Weights of a small image classifier.
Data: trained on rendered made-up planets, 97500 training examples, 27.2 epochs.
Rows from block 10 of a small image classifier, named by matrix and row number. Rows with one number belong to one channel. Each number is 128 + 24 x the weight over its row's rms, rounded and kept within 0 to 255. All counts start at 0. Numbers have three digits each.
After each channel's rows are labels from the 100 images, of 14976, where the channel reaches its highest value: "responds to" is what is common among them; "lies over" is the class under the peak. Only what is clearly more common there than usual is listed. The data: rendered made-up planets.
# convs1: grouped (9 groups) 3x3 conv (model.blocks.10.convs.1.weight, 288x32x3x3, each kernel summed), inputs within the group 0-31
# convs2: expand pointwise conv (model.blocks.10.convs.2.weight, 288x288x1x1, transposed), outputs 0-95

convs1.85:154116095096106105143103130145127130115102077146094146117107110164116111117154095117098081147128
convs2.85:113159085095145131135115135133118127138175107121167092180101127134159086183118147113124129096115158109139142116117122097155169143091156130144109144106108139153133162112046121132130135168130134154116078085129146118131132113139112119097130138120169141109120145113117184094138116153121119136
responds to: rings; cracked ice world; crescent
lies over: planet

convs1.47:162148146117144157097119132136104097134179120131122107115180149150115157140166169150134150146140
convs2.47:108118139144119135127126098174096148116161136158130155131066128137102064110158146134111126124111137155130145110105128170114117145146119133112163130126149164145131102120085146143077128147162175107113104172141136145137134090148167098141107153129133144147118132142077151153127122146079142155
responds to: half lit; lava world
lies over: planet

convs1.165:116123130126130130092150089144149144128145115151149070145067136126128142142065153128123135130125
convs2.165:147136113128143134094138139191150124082101062122084116126151135083118133130135136119150142136131091148156109145132128140148147147153100134117142126121115132141103137141101165067137149184143158147098114075197107126151153129128129102140153153140115134141143127193134151088123136087133190090
responds to: cracked ice world; rings
lies over: planet

convs1.32:136117088100111124125098092111110139123096125123128134100120111102091143119066125077121116091120
convs2.32:119106117129099133136074123079116098128104126142139114104157138115161149111119134122112133113153117126106169104131086130124147101118123128152110120110148119106129141133128115115131048098111117120139141147126131147126105137099109139131118081136106115086133149127081109126135149117088104137
responds to: gibbous
lies over: planet

convs1.100:150082165096116129102106134153104151112136123152124090137131127109108090093114146131126119124065
convs2.100:120141142136139138113134111099137077161138113088127134122113140143124100126128139114134143090141117190168162154109151106102170149099142129142087154170097106114121171137145153150126132111149128128151154093110149085193132108199102133120098142094120103194154141139120122126073140149130140143
responds to: gibbous; rings
lies over: planet

convs1.78:161141114099145121127101125153149145092124130140133158103113119154151103072158137126106092175149
convs2.78:160104148125173118171157098102171133119134118140106119149150116099132115129118125107096160129151148183178134193098106171098128096129107122145125136115121124128164134166117116111116154142167141086126153114154135144118142134129118156156080119157140116144175082166151122139115126117152154172
responds to: rings; cratered rock
lies over: planet

convs1.144:121150136156084096103151144117168077155135120153103113117131128162160144134175106127123148111139
convs2.144:124152141127151125090137114158122098169140176127169115163135109129111086146160135121119152157099102133133133131124107111142143176133118130134134122094115158134104149122075184167163117173141137153143120102135160083149139121143125122117072146120148130121145145141120151102145132158124141124
responds to: rings; cracked ice world; gibbous
lies over: planet

convs1.45:145128171113136130128108110129093120123125124118144135105186167166120123124182122159150143155164
convs2.45:103151147132145147088139171161095120153137144134150128159065136123133094157129139137100136154127163139148113114124108153164144145171071149135162128113139141148124093103124117166105125135130126093121132145140072144127157124156168123142118182141123144126146135133064141148166146123063132147
responds to: half lit
lies over: planet

convs1.282:080129084134113120100131142122141125150089066140128128142121128143130148133128138135059143151136
convs2.282:097118154175125140120163124127137136152114125098130142098130109114141120137142139122144153065159097179135131143125197160133147149106152129119135111137113139082122129110079136146119156123127150101105108030125114113089158051090147122147110115094120117104158134134145138084107142122157131139
responds to: rings; gibbous
lies over: ring

convs1.179:085136117140118144099125113129121072134145088074130134141135121116105178109140127162123140159101
convs2.179:160119148117148128145151157078149157142164149122138126132144119140135136138138135131137147117150170175152113172118125125103137127156142131175119162143123116159165113168125074170124155076143087115129118157084138125081113109147121150125134169125135125151154131075142141116152135162159061169
responds to: rings; cloud-covered world
lies over: planet

convs1.193:139091120132077130131087122085087135127131139083121130130111119135110092090116110132118100089147
convs2.193:108100141154142092131136138119146149151152145061139142158174099155088131122138107103204137125123118144150106138110120128099111138123121089131131130135065080089127152143123159147150162146137124193140117083125139127166129095132130116121148147107136086159119146109188139134086110168188128100
responds to: half lit; desert world
lies over: planet

convs1.160:121150131090124117115151119112146170139132118177133115171117145145121164160104183101148151140139
convs2.160:108130124136154132095137096152161131092148094131097138125162140130144158123072147100133170137134136160153125128121145135149138116147154129131118112146099126149117112137123138075144167141137129122092157122181148097141187142130110111116135140126168132145159129146144140121123126094144151087
responds to: cracked ice world; rings
lies over: planet

convs1.242:136078104128128153114122157101120112104106099137114127174198161117123147138094131115117126125114
convs2.242:122127101095161133162074119121143115151099151109100076154127108123144112124132122111102145108162131181163118164111081148132147137111133133161094127076118121126141137151123147112097149115105108099152139100103141129126128083112119166138140103123121129130151118140121106142154140092126141167
responds to: desert world
lies over: planet; ring

convs1.253:069089113111118129118127112112139129116094108142150121128177087089121154119090115113108115155129
convs2.253:125085176152115167107156126129123164109143099125105137132115107143150134152103166113123123127167125167137171165114154146156152126158107170154164117142104150086137088141132122103111140129141134101121162142147126140122120130089125055113116153167130161115133116143134135159116174109134121110
responds to: gibbous; cracked ice world
lies over: planet

convs1.4:129129107094117117164103159138131148124087175145096118142109156108102115109126106122084109096162
convs2.4:124158132106131093124118127148143062136118128106113139140130135152073127093181090116155135084061161120149122157127112101087097120127149087132164120161106076129124102143141133119138103124134100133119143123127138118153152130181085126138145124096116089179122135139130113139144074141130145133
responds to: rings; cracked ice world
lies over: planet

convs1.70:162158093116154128158121138154148120078117116145129129124116069156157128162161135108120134154147
convs2.70:155134125124171110152146109091159132111132112134071106137138127104126115119102116131093169127144181189174114164121106144111118111110137112143107130101156112166192125150081130105133167133141148092122117124154122160140133122127119166164105112141135101154186123155140114121121107090146176155
responds to: rings; cratered rock
lies over: planet

convs1.275:130098130135101151146086172120097147128113119114128083143150158162142120133142089135128163172111
convs2.275:140108137148166137146118165098141117118105131143105113169132120112118144114117130173138159157130159174174119152166102158151143107187124131118148097133135137184155105121143152105109151109125104148120147142163114100137160176127117130149113163150106133152153132163141109139124136096128121106
responds to: desert world; crescent
lies over: planet

convs1.117:130136159143160142110148154117106105132111180158130153153121161136141119177142173142142090117145
convs2.117:101122134147094158139127148130118141117136104131127150157103097109152087155086167151116096141137114128129085108129140121144164124168114167117182123095122152113101127122083123122092128137159140115108103125163116093084145149085139128101099155131117167095114142114097139128130151137106122116
responds to: gibbous; cracked ice world
lies over: planet

convs1.272:130128121121068116100116137118113095102065132099128112105116123110096128096087106098122136125115
convs2.272:124140141161163136127137165158105172124146108131133171138123102168089101127142128141140151172097157121155116085124141162152136152135137143123144126140104142125117138133140121134135143165146179110132111147170119146152181119133129094140094177154126142132132164159136128139137143129137149130
responds to: desert world; glowing rim
lies over: planet

convs1.68:127152128102140104128132136121160145127103089120140135092103127128095186090103126139077109153106
convs2.68:153119168148145130169147110129171135109136130134093119147146120099121119096111129124103153122155151174164131185122090159090127093128103130165125106124135137126161110165108100105113156094105107102113123138115136147106110114114112157148079144148133133133177089129137084134118128107139124163
responds to: moons: three; cratered rock
lies over: planet

convs1.81:137143116097136123137146117113143088079098116137155134093056135126128134111129155133083135139147
convs2.81:134118178138163138169153109130170171128119139157108127148154126120137120096106126145119175128163159190179118204137102166120130107137128128157136120132170142145154132145127091129108124093101122095152133144133147152119134124128133159173115128155122131143190113145141097163131135125143144166
responds to: moons: three; cratered rock
lies over: planet

convs1.252:096098110104090110097121111121132122108092091143134096131183117118099165095098140112119121126119
convs2.252:125143122104130122170078147156158105135118152104118099147119115124153086134169138121119139140144144185157122163140095136148160133112154122164082138067125124157142138139089138113127158129089122118132142115095134138153142084131126170115128122119126124119145121133106115123164129076124134136
responds to: rings; gibbous; desert world
lies over: planet

convs1.52:130140176114117141137115122114108101120116117116120109103149161165116112142178149155170143129186
convs2.52:117149158114152148104134145160096101165147141122161138115091139129109110152141124145108144143128185132133123119126105138155132155135094142133140102112136143148127107091135129189086125150119146085126140158143110126117162126153162145139102141127119133123141149125056158156155145145058151158
responds to: half lit; lava world
lies over: planet

convs1.111:141127143133121138119138115103110087090066200125112131139128149123136102129135148133133101092113
convs2.111:116088123180101166103125129144109177093136107158116199162137072119083122133133168144104130140128125137135181118120141139133134128147155156117175140135148171096122090111109133113109150127142189112122092147166110148138131147094154119133124183163140171109134106159141121160119157119132137129
responds to: gibbous; cracked ice world
lies over: planet

convs1.114:162119151087101158168116146151161160175145149103140101111160120116111133099112142131132160138127
convs2.114:113151135150145143130142129137143140151171150088153115157176118159123096133157142143148146133139119165146142108153132121135171154132145139093147123155124107128122182102119167144156132132145142171101134083129217104181135124144117146136088139142160136153157176127139139097139155155148153097
responds to: rings; gibbous; ocean world; kind: desert world
lies over: planet

convs1.133:121115128145153121174129149093164170135171093145130109115119104166131126140154143107102137143172
convs2.133:091185129138124147098133166179090124128136133147146124166089105138140084154130144128145135165121141117124101096105143137157130160146141136141137146110106155165135126132109163120120133171158149121120104143175136154122174113133149124128101140140135155140138150155086146125164139133073141137
responds to: gibbous; cracked ice world; rings
lies over: planet

convs1.230:199111158112108111103086116098115086140161128098108114119149137097146124117106138135113120119125
convs2.230:125140145100166144143127106119139144160127183123110127168128106142141105126142138160113171134156149191163127176156110147136153133154124138142140115120160130137158139135108156140105159106137113132137131107140130137118154101141114175151120092140131141165161102141104108157161147147099157153
responds to: rings; gibbous; desert world
lies over: planet

convs1.30:144100117108106136123130124070087085086101108137116123134125119126117069136144088150123130131134
convs2.30:156097163104135105157140113130155125109094119138121146110150127098118128080114108137116153112149134168140150154131082135091107086124119111157115133138132125121147098155126081093110107078077096075132124115088107123091147137091148116131100100119078111112165114131137084147103120082131105098
responds to: cracked ice world; desert world
lies over: planet

convs1.140:089092133121119066113167130103125108119132100096129081116126096117109144130130118101105103136155
convs2.140:121134149150129106092126123133150135141153121080162165144109068165057096114179074125156149058103096141156131124124133137074107138114133120121142132185077081088123143127147157134128146117134126155133114062118135144192154105139148121132127171107113119160126133132136115094077103153130120083
responds to: gibbous; desert world
lies over: planet

convs1.95:139121107085122088150125087137115089111091121144135131109098102147083120103146142088103124145143
convs2.95:125160106105095104117127149159098102111156119117149094146092121126173076173110137144120125130105130125134099089148118078151158164107145108118125138087128157145117129110070142131096162163121128155106101122123137130116130132133129140093088112116157107096143125130116160087142102104109112130
responds to: rings; cracked ice world
lies over: planet

convs1.19:086094122109141123100120117112116113121133127090118098123141125129105119088080108086158151148083
convs2.19:100105093172084144112117171133087184099130086172134185128104102123111133155119142129151116153096147099098144110113137134156120131142126139126162116132160168123136085112119120107105152135143196126125108144180100161130121144100149108123119165178138147101121139158135139143123140108117120119
responds to: rings; cracked ice world; gibbous
lies over: planet

convs1.134:111157142143170072135156140119144128126151123176143102109133100118145126173168150105111138141114
convs2.134:157117166187121147142162160115168142159154144107158139150163117150114103127140138142141152139166109168137157146127142149093168132125134121133149105202080126108157152136118164140126154111169124138139137083122170115187148120140118143114092134182147113142159131140153133102093152145146115124
responds to: gibbous; rings; cracked ice world
lies over: planet

convs1.201:147090140131088158099087143088102131129109115091143107133136118128149101090128129120084121090135
convs2.201:139135159124177114169165156155148120106121098136113128123168150115139145126142143145140145121128142134166132121155112170120159096129096097117147082136112149121118149122122129116152100147122112140116166128108134139100171163105141130151138091113110091126137109110158122087117127104155120133
responds to: crescent; lava world; desert world
lies over: planet

convs1.37:126091122118103160066134136145112146169136159120145118115121146131096134158076133106146142143157
convs2.37:113091147126151158069121115132124153131150125171137136162068103115122099140103166154072149140135107160161188126134120152142139131161095158129189149131141154118112100113130137142072147141143131094124157142148058125154163152120162113122118192147120155139170112151097120166126149116088146127
responds to: half lit
lies over: planet

convs1.251:084082091131127154142120145138143094123093126121149147123136156110106137111099096166129166096112
convs2.251:109172127101142115141091129124120120102127132131132099156144129113133085137138143153157179152153130126144121108145123158139145117160128115135096132110156126158140133139083128110169142107101138163098124115132184116139131112125126189134149142132114123131174148126110128098187132099114161065
responds to: gibbous; moons: three
lies over: planet

convs1.227:086116110115120111126090096135133142117077113131157119096159102095081153119108132118135090143139
convs2.227:120074153128119161107151112112143143125128129119114111117148116139161145137105166104146121091175097161124159172132155121134163140150118158150148134136113143086122117165134116123130139138128127141136166107138142104102102139060122080109132138150114146108115124138159132133111179145163124108
responds to: gibbous; cracked ice world
lies over: planet

convs1.187:093132116136118134106133124130136057136143110062138143131141123097086152119148123165117148136124
convs2.187:131129120127143121152130081101130150163176168139155107170127132160125115134143134172114138079137146122127102135180160123100119138138143124152154111138151118140177132107148109172133163121172123115156124092141132125138093132112135150127115174125162136120124172119128133135132131172136112150
responds to: rings; cloud-covered world; phase: half; banded gas giant
lies over: planet

convs1.196:144124127125121159097116130117109107130068108120136103112130110120135130123116120122032119119133
convs2.196:132124145115173126149140152166137110087122079116092137122143117124138145127162138137138144115128102130161150117128120206131141112158132114127123126117112123111113147131131117099144082142133153132111136117112127147127184135113172121162129139116106116108143106131135144094127132097135118095
responds to: crescent; lava world
lies over: planet

convs1.236:176137148113139117135115119114109109107158119062092136087120153127151139140094114136094129095131
convs2.236:124128128125175125187124099125140103141119177120140120166147131114139123116131120162132186124145150185150092177167107162104143119160101134147112084107144104130157152129094140148136144111115102124143130090117134128092148116137131174164100091099127138138149119110116111152125131127103153162
responds to: gibbous; desert world
lies over: planet

convs1.64:117128151126108099124137104128130148062058127118129111124160186123132115124107143126133126136107
convs2.64:142127184144162120122151159163164103140146119113152167128117120154099125108186101139176152042122137153145129132136104148094137100138105123133094105162086119123137124151143126119115117098103116152132176103097121158127143114145149074124138168103106120147104137119141103111100135130134120116
responds to: rings; cratered rock
lies over: planet

convs1.63:105099118126089119120130134095128098118153092102097115120120111113117078106115110076081131124111
convs2.63:131115154142120163132177109156127136137135089087126151168132105139172114123146145121097092063130098163156093141126164135097140159171127163139126100094092140093089142125115168145146145143143112130116138099103125130151128088100137116106092150126138162083142114119125143095095129123135150080
responds to: half lit
lies over: planet

convs1.245:091103143131134097134108102139112150177110136121138140103111147150087143126098080111083117103109
convs2.245:113096127145099151080119098146106147130141122152133156149103086144162094122138153150122103109132100131117107115131087150123139131160089154132166121102127150109112107121083137136073131129130149109108110149182091129115140140090136075126099154132119158120091125138104123151113133145096144113
responds to: gibbous; cracked ice world
lies over: planet

convs1.92:097103098132083127097104120150124124153141112098107100125150122152124101141103102121131097139063
convs2.92:127115108161156135140131072128133129123107130192138147146123121118090116100151119167105141124114099121133128112165089148098102138164109117058149093116139162117107111084103121113123123125117154115120100097133098112105171165100160126138067135132103128113111095140133102135143130116132151124
responds to: half lit; banded gas giant
lies over: planet

convs1.176:123155124133126137105152115131170168144142130179146121159114149148134158161113175122150166160124
convs2.176:104134111119144133101126127170155129097116098122104130130137122141139117140088141099138156153130122161162121127119134119151132143133138130099122118144104116163114120121097151088136170172149151136092102115188138104157199110143117115125143136122148136151163143159136155109133124091129182055
responds to: cracked ice world; rings
lies over: planet

convs1.217:149082135147086130129082117091097133130120112080139119121130109152134104089135121103140106092154
convs2.217:125145164154148118158190137112137154134134132088120135130176135133117125131128126123179131118114123152131132135131132139097134144104081103115167116150107105117132160133101156138209150160129121183136131083128152108109123132122134125127133075133130098151121120128176143130132133151187132094
responds to: half lit
lies over: planet

convs1.180:108078126116133122101121095122152134095133129125141115124105125070108116133115141080093100102088
convs2.180:100137137125125133149119139111105135144179166123162152140122116211139099149146143149124148135123127112118117137153131115121132066143143133143141127145128126141140135135095090154105132083141077125159067129128139123118132126137073137103105140113156137107114117063109124149140131170124093158
responds to: desert world; cloud-covered world
lies over: planet

convs1.40:091129170123134129118135139140103110146166133126130113120163177133132134146147088142151136196148
convs2.40:132123145130130158094142153135132149147159147152144148172084122119130095144115167151098125151130134150150169118137111140181152129176094168152199158102152161136138112134117139149072147134139129085125164150152089138122131143136151124104112196157130153110150130145085126157154149124084129140
responds to: half lit; desert world
lies over: planet

convs1.12:111125120131030122122113114127133123128122115134119113111098090143119147120075149132125113116145
convs2.12:117120112154099098106125140163094148160164124140140150146113121138145126170168139142150089132125117123108121129139138056151163164134153122138105131136117139152112150130132167155049123167154151161131097120144124148171119141132156117074088173124150120126093167136098175127112122140102134140
responds to: cracked ice world; crescent
lies over: planet

convs1.254:134160089160154109158134096151119181088107097116132163101138132138127138138125099099101111120129
convs2.254:121078106132089106112111114087116129111107102141116171098132092118108134103093113132116108130096113098094161089126115144109086114132158095110154128141132134100133107085123115111110125113120139098114135116121083118147108151088143099120158149144111112093122082150139118113117095126134121119
responds to: rings; cracked ice world; gibbous; kind: cloud-covered world
lies over: planet